{"bottleneck": "denoising", "encoder_activation": "gelu_tanh", "encoder_patch_size": [4, 4], "latent_channels": 32, "beta1": 0.9, "steps": 13000, "warmup_steps": 260}
Rows from block 2 of the encoder of a small image denoising autoencoder, named by matrix and row number. Rows with one number belong to one neuron. Each number is 128 + 24 x the weight over its row's rms, rounded and kept within 0 to 255. All counts start at 0.
Before each neuron's rows are labels from the 100 images, of 14976, where the neuron reaches its highest value: "patch colour" is the nearest of a few named colours to the mean colour under the peak. Only what is clearly more common there than usual is listed. The data: small charts drawn from random numbers.
# fc1: MLP up (encoder.blocks.2.mlp.fc1.weight, 1536x384), inputs 192-287
# fc2: MLP down (encoder.blocks.2.mlp.fc2.weight, 384x1536, transposed), outputs 192-287

patch colour: grey; brown
fc1.458 [143 162 132 119  86  77 149 121 116 138 144 125 132 169 138  76 120 117 144 153 161 133 119 206 115 159 119 135 174 110 147 156 120 146  92 139 150 172 107 121 120 135 145 105 150 138 101 127 104 114 128 135  78 148 118 154 131 127 114 145 134 125 146 123 131  90 120 138 115 151  90 122  84 127 107 118 107 102 142 131 119 152 131 163 149  95  92 126 156 142 117 152  86 137  97 107]
fc2.458 [163 138 134 102 118 100 116 112 123 125 140 105 107 100 121 100 145  93 151 129 135 121 133  73 139 109 128 120 125 131 101 108 118 126  81 135 145 140 103 142 133 122 143  93 147 121 103 139 153 136  90 122 156 134 162 126 123 114 121 131  79 161 109  74  77 110  98 148 157 157 134 118 144 108 173 146 127  71  62 222 127 115 155 108 108 144 130 178 158 151 150 139  77 104 119 107]

patch colour: black
fc1.736 [120  91 142 121 158 103 104 124 144 111 147 157 140 118 117 128 162 153 101 114 159 144 124 102 111 114 139 146  98 113 147 108 133 104 126 135 119 177 131 201 118 147 109 116  93 116 123 135 105 144 151  75  97 125 116 161 127  87 120 133 122  99 104 153 136 104 106 155  98 113 131 117  83 150 149 118 163 127 143  99 125 143 166 110  98 131 109 141 172  99 171 187 118 112 139 122]
fc2.736 [122  82 135 135 149  90 114  97 105 129 100 142 125 136 167 140 105 111 136 157 112 116 105 145 155  87 164 155 182 135 148 109 175 140 160 136 134 148 112 131  94 149 131  85  89 142 144 148 107 119 107  93  80  75 146 105 129 151 122  99 142 106 177 160 132  72  99  99 106 142 120 150 139 131 147 137 129 140 142  72 123 127 114 124 152 126  97 120 161 121 106 129 127 113 106 112]

patch colour: brown; grey
fc1.17 [112 130 111 122  84 106  65 140 134 153 125 123 133  80  98 122 157 110 132 114 106 131 108 133 171  97 148 136 122 145 123 148 138 108  89 135 150 107  87 109  99 121  95 101 100 161 133 137 142 160  55 148 166 209 133 151 149 121 160 143 117 164 106 126 131 128 141 149 148 138 133 136 145 135 127  95  96 120 136 133 133 156 126  79 129 146 158 136 143 119 149 128 103  99 145 137]
fc2.17 [132 124 138 119 127 104 126 106 168 156 132 131 103  96  95 165 125 112 125 141  85 115 119 107 109 129 121  98 102 145 104 140 131  76 123 115 107  97  87 141  84 132 126 107 118 130 128 138 131 145  95 149 134 173 152 153 117 133 145 146 121 116 137 110 157 109 193 122 185 127 123 118 133 141 115 124 115 145 130 160  83 165 157 146 148 121 111  79 102 111 133 139 106 114 137 122]

patch colour: white
fc1.106 [107 104 137 132 125 131 107 131 122 105 113 165 163 166 141  96 135 145 131 134 130 149 135  85 121 145 146 148 155 105 154 112 131 134 128 109 141 184 118 183 150 103 109  85 159 124 118 125 137  96 176  98 132 131 136 112 115 115 103 142 152 109 168 162 142 148 118 140 121 134 122 142 110  96 151 142 139 110  96 158 149 125 117 154 129  95 128  90 106  96 121 141 103 122 122 105]
fc2.106 [112 108 104 118 138 142 111 108  84 111 104 121 181 174 127 119 137 108 140 142 147 120 113 134 141 137 162 112 143 158 200  87 123 159 125 128 140 119 135 141 133 117 136 127 157 132 165  83 111 134 159 139 116 102 158  91  92 124 146 109 136 163 129 110 109  88 101 153 113 141  94 110 139 108 112 146  98 198 142 128 140 137 115 107 167 135  85 116 150 115 116 112 119  70 136 134]

patch colour: purple
fc1.377 [143 102 135 116  97 111  90 138 105 146 118 114 170 140 151  78 103 123 129 118 131 144 105  67 102 166 111 163 160 129 135 182 147 145 116 106 139 144 128 137 130 131 117 109 137 145 132 122  94 132 102 124 130 177 144  99 138 159 146 138 108 129 207 171 134 126 124 105 150 154 142 112 126 135 158  96 127 112  52 135 150 145 142 166 151 132 114 167 105 105 102 148 117 145 144 107]
fc2.377 [114 129 148 125 117 180 106 148 121 142 120 134 136 106 119  88 130 125 163 144 143 121  91  94 148 159 105 135 102 152 145 145 154 137 130 113 139 150 142 155 189  95 149 126 151 113 128 110  97 143 112 167 131 131 149 132 117  73 117 162  85 162 119 170 166 140 135 165 165 115 106 112 131 105  81  93 156 113  83 168 127 127 122 127 156 135 112 162 136 131 144 153 117 134 107 128]

patch colour: brown
fc1.184 [139 139 111 136 130 110 136 128 102 155 123 136 143 149 126 144  77  98 117 141 109 116 137 146 147 167 156  81 107 108  96 156 122 158 125 165 123 103  85  93 147 156 132 105 142 175 134 119 110 187 114 114  65 112 112 107 110 151 129 107 173 123 136  95 108 165 127 134 108 142 120 109 146 138 176 121 138 168 107 144 133 156 142 110 148 132 140 122 115 116 135 141 103 160 135 120]
fc2.184 [116 145 106 146 118 110 169 143 162 133 139  75 118 141 149 134  65 116 144 118 126 137 162 157 127 147 118 118  91 106 100 149 174 136 153 116 134 125  65  83  76 117 135 153 130 140 119  92 124 150 138 158 142  89 121 106 151 145 176 133 113 160 113 118 146 117 114  80 113 145 141 135 184  98 128 146 143 123  92 161 138 185 145  91 107 129 109 130 118 121 154  98 126 144 129 117]

patch colour: white
fc1.143 [155  73 148 118 135 150  90 133 134 114 108 165 168 119  99 160 142 139 125 108 142 140 139 135 102 110  85 147 128 106 138 122 177 121 139 132 125  56 148 114 142 122 109 140 116 154 113 136 123 177 142 130 131 136 166 131 128 108 148 134 110 119 115 174 142 106 158 165 113 127 154 145 167 115 136 169 132 129 138 108 121 152 121 112 140 127 155 119 138 124  98 158 189 143 149 161]
fc2.143 [106 108 154 149 121 131 124 155 170 125  85 123 135  60 104 118 159 144 132 128 163 113 180 149 105 157 115 152 145 125 150 131 174 147 137 120 103 111 151 105 134 140 128 168 112 103 151 133 104 141 101 127 150 150 171 132 114 137 133 113 146 117 135 179 134 113 129 145 103 113 155 128 154 105 121 145 164 195 153  86 105 115 111 122 154 133 142 103 127 106  98 118 153 148  97 135]

patch colour: black
fc1.763 [ 97  99 137 143 142 105 114  91  83 130 142 123 105 145 102  89  94 150 106 117 167 133  96 167 149 133  88 150  72 119 140  64 107 162 148 122 120 153 163 189 157 144 137 131 159 131 127 123 110 123 158 112  93  91  84 152 131 129 113 120 151 143 140 165 147 130 114 154 146 119 132 138 104 118 156 119 156 137 221 153 137  79 141  80 122 134 131 133 144 109 148 156 106 150 133 127]
fc2.763 [ 91  72 146 128 180 114  85  63  88 102  91 154 129 104 119 144 119 104 145 138 207 135 127 148 122 129 112 159 134 145 135 136 143 127 144 146 100 112 148 133 133  97 133 143 129 134 112 130 128  97  80 121  87  83 105 112 144 143 133 140 173 156 163 142  97  72  96 107 122 154  80 125 130 122 165 133 107 107 134 122 149 114 142 136 180 129 158 148 167 106 110 121 133 127 150 122]

patch colour: purple
fc1.10 [115 154 105 116 117  91 186 138 121 129 154  75 110 166 106   4 131 122 118 135 134 126 102 162  99 172 166 115 198 141 142 137 126 122 112 115 167 204  99 129 149 145 142 110 151 115 131 111 113 102  95 139 122 150 133 122 149 161 105 140  97 131 170 103 134 126  69 122 105 131 105 124 120 140 154 101 116  61  84 114 112 154 107 134 141 103  97 166 128 132 110 148  60 126 116 110]
fc2.10 [145 145 124 110 134 117 125 126 116 127 146 102 119  84 143 129 135 120 132 143 121 127 119 117 131 125 148 144 156 163 112 102  70 105  78 113 142 137 102 144 146 143 135  92 146 145 117 113 165 129 121 131 120 130 138 140 132 126 127 149  88 157 133  59  88 131  84 135 145 163  99 140 117 127 130 148  95  73  63 186 161 151 118 149 103 137 113 169 186 152 116 134  74 114 141 138]

patch colour: grey; green
fc1.387 [115 136 148 133  98 149 137 141 106 146 135 175 113 133 137  99  90 134 119 165 183 142  80 183 151 115 100 130 122 125 105 111 107 135 185 134 152 122 123 119 143 125 126 126 123 107 121 192 114 141 125 162 152 104 113  58 136 140 100 128 130  45 150 124 159 122 124 116 122 143 141 110 123 154 158 112 116  82  75 140 104 161 125  98 131 141 150 104 119 140 115  89 127  93  82 175]
fc2.387 [ 80 152  81 129 101 141 141 151 137 137 137 159 129 151 162  85 126 130 141 109 132 162 112 148 101 133 122 129  85  93 146 108 104 125 144 137 107 114 110 115 146 107 148 161  97  94 116 150 129  93 138 140 156  98 126 105 131 132 123 153  87 144 112 105 173  73 120 122 113 134 126 106 150 135 152 125 145 125 129 130 110 172 110 118 154 138 137 142 121 145 116  99 112 115 146 162]

patch colour: pink
fc1.457 [ 89 169 126 109  97 131 208 123 132 144 137 151  77 114  81 170 148 130 118 157 119 117 120 152  96 109 124 102 119 120 111 121 130 121  93 106 118 150 109 100 109 155 136  89 140  86  92 135 126 117 168 120 139  84  80 148 116 138 117 142 118 127  94 119 139 135 109 160 108  96 103 136 134 131 135 146 155 139 150 121 144 121 134  97 135 102 124 163 145 141 156 107 123  65 129 125]
fc2.457 [132 134 103 126 141  96 150  95 119 136 125 133 113 136 102 158 146 126 138 126 118 132  90 119 121  92 119 143 162 121 128 122  89 127 109 136 123 133  96  86  88 153 148 130  94  99 122 154 126 109 115 121  99  83  92 120 137 167 125 151 163 105 152 128 110 130 101  58 104 133 122 154 129 140 183 175 123 143 137 127 125 141 159 167 166 118 100 137 144 107  93 129 112 104 123 103]

patch colour: blue; purple
fc1.31 [107 127 126 129 163 125 144 173 107 136 157  76 144 156 157  63 112 138 126 156 125 143 101 121 119 180 154 110 155 112 114 144 114 138 102 132 167 150 145 137 119 124 158 161 113 137 125 124 132  78 112 102 126 115 121  80 150 145 114 144 103 141 156  93 125 123 106 123 134 134 121 145 124 145 137 119 102  86  69 108 113 135 138 169 156  91  88 126 118 149 137 149 115 131  98  90]
fc2.31 [162 142 153 130 134 159 121 145  94 118 111 131 130 115 130 109  99 108 131  95 163 108 125 110 130 146 145 140 140 146 111  90 117 110 123 116 175 165 103 162 160  97 150 149 136 129 101 130  96 140 144  95 114 174 115 117 128 100 132 166 147 134 130 107  99 138  84 116 143 156 138 105 158 118 106 152  86  85 126 113 132 127 138 120  97 159 121 132  91 144 141 127 122 141 125 122]

patch colour: green
fc1.248 [134 136  76 136 127 130  92 114 140 131 143  99 147 173 164 105 102 111 108 120 108 129 135  86 140 130  84 112  93 133 139 164 127 130  90 118 153 122 154 127 169 126 132 152 125 137 119 125 130 106 121 139 156 150 126  57 134 149  58 154 136 164 146 143 116 129 129 135 190 116 146 127 152 138 123 113 127 117  63 115 142 125 141 145 118 119  87  83 131 138 134  64 117  88 109 118]
fc2.248 [136 135  92 156 126 163 122 149 114 142 120 106  88 172  97 138 146 145 144 169 146 132 103 141 155 121  98 118 111 117 105  81 128 121  84 125 157 177 136 151  92  77 117 201 119  93 168 104 142 125 151 138 158 142 138 120 100 120 130 143 163 124 133 164 130 120 117 133 152 146 115 110 170 111  98 123 113 157 104 130 111 102 125 149 140 123 118 141  82 130 149 120 131 141  98 148]

patch colour: blue
fc1.271 [150 109 107 135  90 138 160 117 113 121 134 105 156 118 128 126  92 123 123 140 119 138 151 115 131 130 131 152 143 123 138 217 151 125  96 117 117 112 141 102 118 116 143 160  95 155 137 143 154 143  83 152 177 127 122  94 132 133 155 127  96 148 167 106 146 118 144 103 139 148 134 115 134 121 126 128 112 128  46 130 136 113  90 145 134 151 107 151  99 114 103  79 169  83 142 124]
fc2.271 [116 148 111 156 113 136 120 160 202 130 150 117  87  92 114 127 131 148 126 140 150 129 162  99 125 126  88 113  89 128 126 151 140 106 129 108 120 177 168 127 105 101 108 172 105  93 140 136 124 171 110 162 179 175 125 127 104 122 126 162 126 129 159 111 121 153 157 119 119 123 132 100 140 118 117 141 132 138  89 117 131 128 134 136 118 116 138 138  93 127 140 189 128 121 129 147]

patch colour: grey
fc1.242 [125 162 174 113  95 113 140 130  86 111 133 118 128 181 139  59 110 178 137 132 147 128 151 181  98 160 147 115 184 103 144 177 149 106 137 138 190 140 105 129 150 112 141 130 175 128 105 123 100 133 139 103  87 130 158 102 145 136 119 149 119 101 166 146 109 110 149  91 156 138 160 142 135 124  99 117 109 107  91 149 152 168 101 171 174 114 140 133 121 119  90 107 113 154  82  91]
fc2.242 [141 153 143 122  86 169  78 142 118 102 124  86 150 151 184 156 121 127 134 120 152 111 155 117 137 139 127 112 119 137 132 132 108 161  93 122 144 132 162 148 176 157 120 141 174 116 128 116 126 126 127 136 170 164 167 110 153 134 134 169  91 191  81 115 146 164 120 198 137 134 139 111 147 121  80 134 131  80  67 118 147 156 129 105  62 117 124 175 138 156 160 148 141 102 119 145]

patch colour: brown
fc1.198 [100 154 174 131 135 104 125 179 110 153 144 134 107 118 121 142 112 114 121 135 112 132 172 177 169 173 148 106 159 118  79 114 118 127  96 145 201 134 124 121 169 127 129 131 113 130 118 131 139 133 133 110  93 135 123  96 126 131 126  90 179  92 101 113 154 122 139  99 127 141 137 118 164 141 151  84 100 167  68  62 116  96 135 154 129 136 151 106 148 109 141 103 122 127 120 131]
fc2.198 [115 117 189 132 136 143 122 159 138 144 105 119 141 111 121 154 109 114 136 126 180 134 127 156 134 166 111 113 149 130 121 119 101 120  77 137 145 131 173 110 136 115 122  84 135 116 126  88 128 124  79 152  79 124 145 131 133 101 131 119 156 126 113 100 115 115 102 171 141 124 126 124 147 127  69 116 109 187  84  84  94 134 139 156 140 144 111 131 125 126 151 111 134 132 117 126]

patch colour: brown
fc1.263 [122 133  65 133 101 119  76 116 146 135 168 132 122 117 113  88 137 107 137 108 150 134 126 112 146 122  91 163 120 125 142 115 134 115  82 138 135 159 101  62 108 147 115  92  78 139 147 151 113 152 101 145 180 176 134 130 139 133 126 101 101 182 123 144 130 131 107 166 146 126 135 143 142 139 132  97  87 150 134 135 147 161 111 112 156 147 139 147 156  98 120 128 123 152 160 146]
fc2.263 [117 119 139 120 129 101 118 103 158 144 115 156 108  91  99 159 133 116 129 140 147 146 151  91  69 154 108 132 108 138 107 149 165  98 124 118 159 147 103 137 111 137 121 131 122 125 123 141 159 117  96 152 134 142 142 151 125 111 138 116 155 160 136 161 132 103 150 116 158 120  96 113 141 111 137 116 108 133 105 198  78 161 155 170 164 135 125 114 153 119 103  86 131 152 119 120]

patch colour: white
fc1.550 [124 106 100 105 118 129  87 113 114 123 143 138 151 128 141 121 105 154 138 144 122 115 116 154 100 114 106 114 112 121 116 118 137 116 139 136 144 141 128 129 116 149 126 165 128 113 154 119 119 138 145 137 140 119 147 131 127 117 131 124 113 133 145 158 130 105 106 154 133 132 140 143  91 147 122 140 139 126 136 158 149 171 166  96 148 132  75 124 123 117 133 104 105 104 137 134]
fc2.550 [ 79 144 109 130 112 153 103 105 135 138 112 120  75 115 159 143 146 135 130 164 128  94 118 169 125 110 112 164 131 136 144  60 164 155 124 124  99 151 158 147 133  71 128 159 145  83 151 133 119 138 147 101 117 129 120 109 117 132 105 142 152 126 207 115 112 151 129 148 109 146 140 132 137 142 118 132 114 159  99 120 132 103 109 112  94 124 140 134 136 113 163 143 133 110 156 133]

patch colour: black; pink
fc1.691 [120 130 120 121 124  99  96 114 120 132 112  66  94 174 139  46  98 154  97 132 148 121 127 131 175 116 137 104 149 132 124 156 138 131 119 125 165 145 136 174  90 137 134 149 173 139 142 101 125 113  95 140 152 143 111 102 144 175 102 127 136 107 129 105 122 115 105 104 166 132 113 136 132 151 135  78  99  80 106 144 130 116 109 109 145 131 128 144 133 143 133 100  85 108 122 110]
fc2.691 [131 101 130 130 137 112  74  99 100 135 109  89 103 105 133 154 109 113 148 136 160 136 104 113 184 120 113 102 158 154 117 103  94  78 100 118 144 147 117 167 134  93 126 160 169 136 123 117 175  95 116 128 128 143 130 132 119 121 121 163 169 130 146  97 129 139 127 141 152 153 105 116 133 126  78 135  99 108  92 155 102 110 154 126 118 140 135 139 122 133 138 140 114 142 165 116]

patch colour: pink
fc1.603 [112 119 121 112 126 137 148 138 127 131 110 126  66  93  86 200 145 138 108 161 122 134 125 151 137 125 132 104 114 119 111 118 121 129  98 106  85 143 153  83 135 144 152 132 123 121 107 115 142 120 156 147 137  89 100 143 113 127 148 129  81 101 123 107 128 122 143 153 101 112 105 122 150 135 129 154 112 148 181 123  97 119 122 119 118 110 133 168 123 116 130 169 109  87 130 115]
fc2.603 [139 106 149 135 168  87 117 125 142 133 107 131 139  93  77 131 133 121 139 112 191 124 135 119 131  90 130 153 141 137 116 112 104 120 104 142 103 105 126 104  85 164 126 129 103 108 143 126 140 126 107 125 108  99 117 122 129 166 136 139 127  89 128 130 101 114 119  95 112 159 126 122 137 126 136 189 149 153 179 105 123 115 137 115 159  97 140 137 153 106  90 144 116  66 120 127]

patch colour: white
fc1.386 [ 76 134 124 117 166 141 122 146 125 140 155  99 150 137 158 108  97 102 117 108 154 126 101 144 154 157 121 124 168 125  99 122 147 120 105 143 137 131 164 104 147 137 121 133 151 156 110 108 118 174 141 110 131 114 165 105 114 118 120 101 115 149 149 112 141 113 129  90 100 144 149 114 154 122 131 123 164 171 135 165 111 134 144 122 154 123 112 136 140 154 124 160 121 146 130 147]
fc2.386 [163 123  86 126 114 117  91 117 123 135 138 113 123 132 129 112 120 137 112 115  73 127 114 118  90 154 108 156 175 143 129 159 131  83 155 115  86 105 152 116 108 118 165 102 146 126 120 126 114 100 152 176 193 138 114 135 140 128 111 161 110 187 160 132 127 111 109 122 126 130 131 150 118 101  72 133 100 102 156 150 138 145 140 152 135 122  88 152 122 122 141  76 100 103 111 112]

patch colour: brown
fc1.690 [152 127 110 115 145 131 157 143  97 136 129 150 117 186 118  93 137 110 119  79 177 110  82 156 129 150 121 134 137 129  96 110 146 119 162 161 127 105 141 101 126 112 123 122  80 159 150 128  77 157 140 120  94 141 142 123 107 145  92 123 130  99 107 125 125 151 143 124 163 132 128 102 127 150 145 119 118 131 118 135 104 149 122 164 145 131  90 127 150 120 143  99  92  88 126 157]
fc2.690 [101 103 115 132  96 144 100 103 166 125 123 133 156  81 161 151 125 132 139 158 119 110 181  88  95 123 131 170  96 139 116 144 149 139  90 117 137  82 133 100 143 138 127 131 170  90 143 129 125 105 124 159 141 121 130 134 158 126 132 158  82 167 107  98  89 110 128 168 109 116 105 151 133 116  70 138  79 128 107 171 136  85 132 138 141 146 135 161 113 118 134 140 150  93  94 145]

patch colour: green
fc1.686 [117 131  90 117 100 121  57 110 137  97 126  76 124 164 160  65  97 155 117 128 144 139 132 127 173 123  91 130 162 128 127 136 146 103 127 126 167 109 180 156 122 149 158 154 114 129 121 110 111 144 138 123 123 126  97 125 128 141 110 122 154 131 113 144 116 121 111 126 167 131 125 153 117 124 140  82 139  99  62 145 158 119 100 116 174 133 140  98 173 180 113 144 107 124 153 149]
fc2.686 [122  89 146 124 108 116  54 115 105 130 112 111 128 131 137 105 169 109 130 156 191 130 117 110 156 113  80 119 175 147 111  97 135 108  91 117 117  95 132 165 129 128 114 215 153 136 105  85 167  92 126 142 127 141 137 142 126 141 135 159 191 123 111 117 140 131 117 162 133 166 121 139 135 104  95 152 158 115  76 125 114 143 146 117  95 157 174 115 118 130 114 142 145 148 144 111]

patch colour: grey; pink
fc1.168 [139 148 137 102 128  95 116 118 103 146 120 115 160 144 105 104 139 107 118 136 126 149  86 145  99 151 121 138 126 137  93 100 106 123 125 113 109 175 123 138 142 122 140 109 132 112 123 141 117 115 193  96 102 121 119 157 134 130 127 155 123 111 125 113 102 101 100 136 120 156 115 115 123 124 180 151 158  84 126 121 104 106 170 125 101 130  80 110 113 132 149 194  90 139 141 118]
fc2.168 [135  69 144 129 160 136 125 108  87 104 107 121 147 116 136 139 100  92 128 110  95 136 107 160 134 107 154 141 169 125 104  81 125 135 140 129 111 139  92 140 141 163 170  94 138  97 137 134  70 100 150  87 135  88 130 138 129 158 129 137 104 139 109 107 119 101 119 130 140 157 124 140 134 157 142 182 161 135 116 150 112  97 120 135 122 134 115 101 134 162 125 123 119 158 110 133]

patch colour: pink; grey
fc1.463 [125 148 130 139 122 123 143 121  94 149 102  89  99 196  96  90 128 138 113 106  91 122 149 176 105 149 166 105 140 130 131 126 137 151 131 148 156 198  98 110 135 123 104 110 111 132 141 168 122 147 113 124 142 128 110 112 110 130 109  97 166  91 130 155 144 125  94  75  93 132 125 118 114 155 118 109 132  97 136 101 148 115 133 148 109 132 150 114 146 127 148 111 135 168 124 160]
fc2.463 [155  99 146 137 121 128 170 109 107 123 128  74 122 116 157 135 148 120 133 109 101 105 131 129  87 114 122 134  88 111 176 139 156 152 102 133 143  82  95 148 132 105  99  77  92 123 121 153  94  93 121 133 114 145 128 128  79 126 126 130  75 120 120 122 141 100 112 135 148 131 132 103 116 158  90 109 132  84  99 137 110 146 143 189 144 124 129 134 144 122 100 119 115 121 161 134]

patch colour: purple
fc1.5 [127 168 172  96 102 104 144 120  95 102 136 116 105 154 117  89  95 135 117 141 125 110 118 127 118 158 152  89 127 149 112 224 118 147 134 135 110 136 117  86 144 153 134 107 109 141 143 127 138 133 114 132 148 142 101  67 156 126 116 122 122 124 168 107 152 153  95 117 127 117 143 103 147 158 129 110 130 132  28 158 120 119  98 157 122 121 131 114 125 138 157 114  88 143 110 153]
fc2.5 [139 157 128 106 101 137  92 143 126 111 115 113 128 138 130 138 107 141 150 130 151  96 145  74 156 143 130 108 123 150 110 123  94 125 110 117 127 152 138 106 125 102 124 139 132 118  72 135 136 101 156 147 127 151 119 120 145 100  98 165 109 186 114 103 137 136 113 115 149 134 103 114 161 122 121 116 120  97  83 140 122 132 179 125  72 125 122 139 128 158 147 139 113 135 143 138]

patch colour: white
fc1.214 [141 146 124 122 154 112 108 145 108 133 136 133 128 145 107 112 124 128 116 107 110 129 107 184 137 186 143 149 133 138  76 110 117  89 114 138 157 217 121 120 152 140 140 141  91 197 108 144 108 134 102 127 148 106  76 122 119 146 113 119 125  87  50 126 124 114  95 169 145 155 102 117 178 139 145 128 142 140 137 112 131  52 149 111 139 132 125 131 129 161 143 165 120 147 119 147]
fc2.214 [150 124 131 119 133 148 105  71 136 156 124 120 157 116 149 134 154 105 147 125 133 124 111  98 109 148 140 133 143 110 106  97 107 131  96 120 148  82 142 115 129 121 145 132 198 139 139 141 150 118 145 108 115 131 113 129 139 141 135 141 119 188 112 156  87 120  82 147 114 144 112 111  80 138  76 136 116  85 164 129 138  99 136 180 142 141 129 150 156 163 134 143 114  89 121 132]

patch colour: black
fc1.713 [112 157 103 111  79  98 113 145 135 127 143 109 108  93  38  72 152 123 121  91 113 132 142 136 142 122 118 156 160 129 123 168 164 141  84 127 147 150  79 157  93 138 118 130 147 151 109 164 111 197  92 121 170 144 106 116 157 100 147 128 111 154 107 127 123 127 112 147 123 141 146 142 145 138 113 103 120 128 170 111  98 168 119 108 129 130 156 183 129 112 125 132  94 119 146 125]
fc2.713 [117 134 116 121 118  88 138 110 145 154 135 122 120  78 142  97 113 116 133 139 128 104 149  88 135 103 122 123 138 140  99 148  97  83 117  98 173 153  95 143 115 143 138 128  98 150 116 156 123 143  72 155 155 145 122 155 143 129 124 147 132 131 131 113 134 106 136 103 162 139 120 118 134 103 160 123 120  83 114 143 109 150 159 166 122 104 139 143 115 107 123 132 114 119 109 106]

patch colour: blue
fc1.142 [ 98 133 122 137 125 116 122 106 123  79 134  48 143 149  95 104 108 128 155 139 121 112 113 102 145 121 120 111 135 134 128 161 102 135  91 116 137 142 161 151 121 125 137 151 138 124 147 175  86 129 111 145 159 147 128 111 160 196 110 117 126 158 159 103 116 129 114  89 139 126 146 108 109 133 147 109 125 114  59  90 141 134 141 104 130 116 118 127  89 164 132  72 154 132 138 136]
fc2.142 [125 138 138 104 138 144  68 145 122 120 135 112  90 138 156 145 139 115 117  95 130 132 164 108 174 115 106 157 164 164 113  97 108 127  96 103 148 180 117 149 134 107 143 138 124 146 100 157  98 127 152 128 151 127 126 122 104 127 118 134 139 178 130  87 110 154 132  86 144 163 103 103 148 150 108 131 107 112 105  93 120 100 142 144  63 143 115 132 106 138 153 103 122 129 173 127]

patch colour: brown
fc1.354 [115 100 152 128  97 112 136 134 153 133 130 148 131 151 144 124  98 152 128 124 138 115 139 135 123 119 110 150 149 132 119 174 147 134 182 137 104 146 134 129 140  88 112 156 124 161 149 106  61 151 103  97 137 137 124 114 125 156  94 136 101  98 148 148 121 137 137 146 118 139 115 108 130 134 125 126 111 113 110  78 151 192 123 101 117 127  65 112  98 126 124  98 152 164 101 130]
fc2.354 [130 164 103 128 142 102 126 108 126 136 145  82 134 132  93 111 121 125 121 127 138 134 133  85  88 162 145 136  99 138 127  96 121 130  66 116 153  96 104 113 126 139 148 174 135 104  95 141 171 111 154 178 140 123 147 127 117 101 141  84 163 170 150 130 140 117  89 154 143 125 168 132 113 111  67 127 143 107 141  98 117 130 111 149 149 118 163 150 143  95 143 104  70 126 140 126]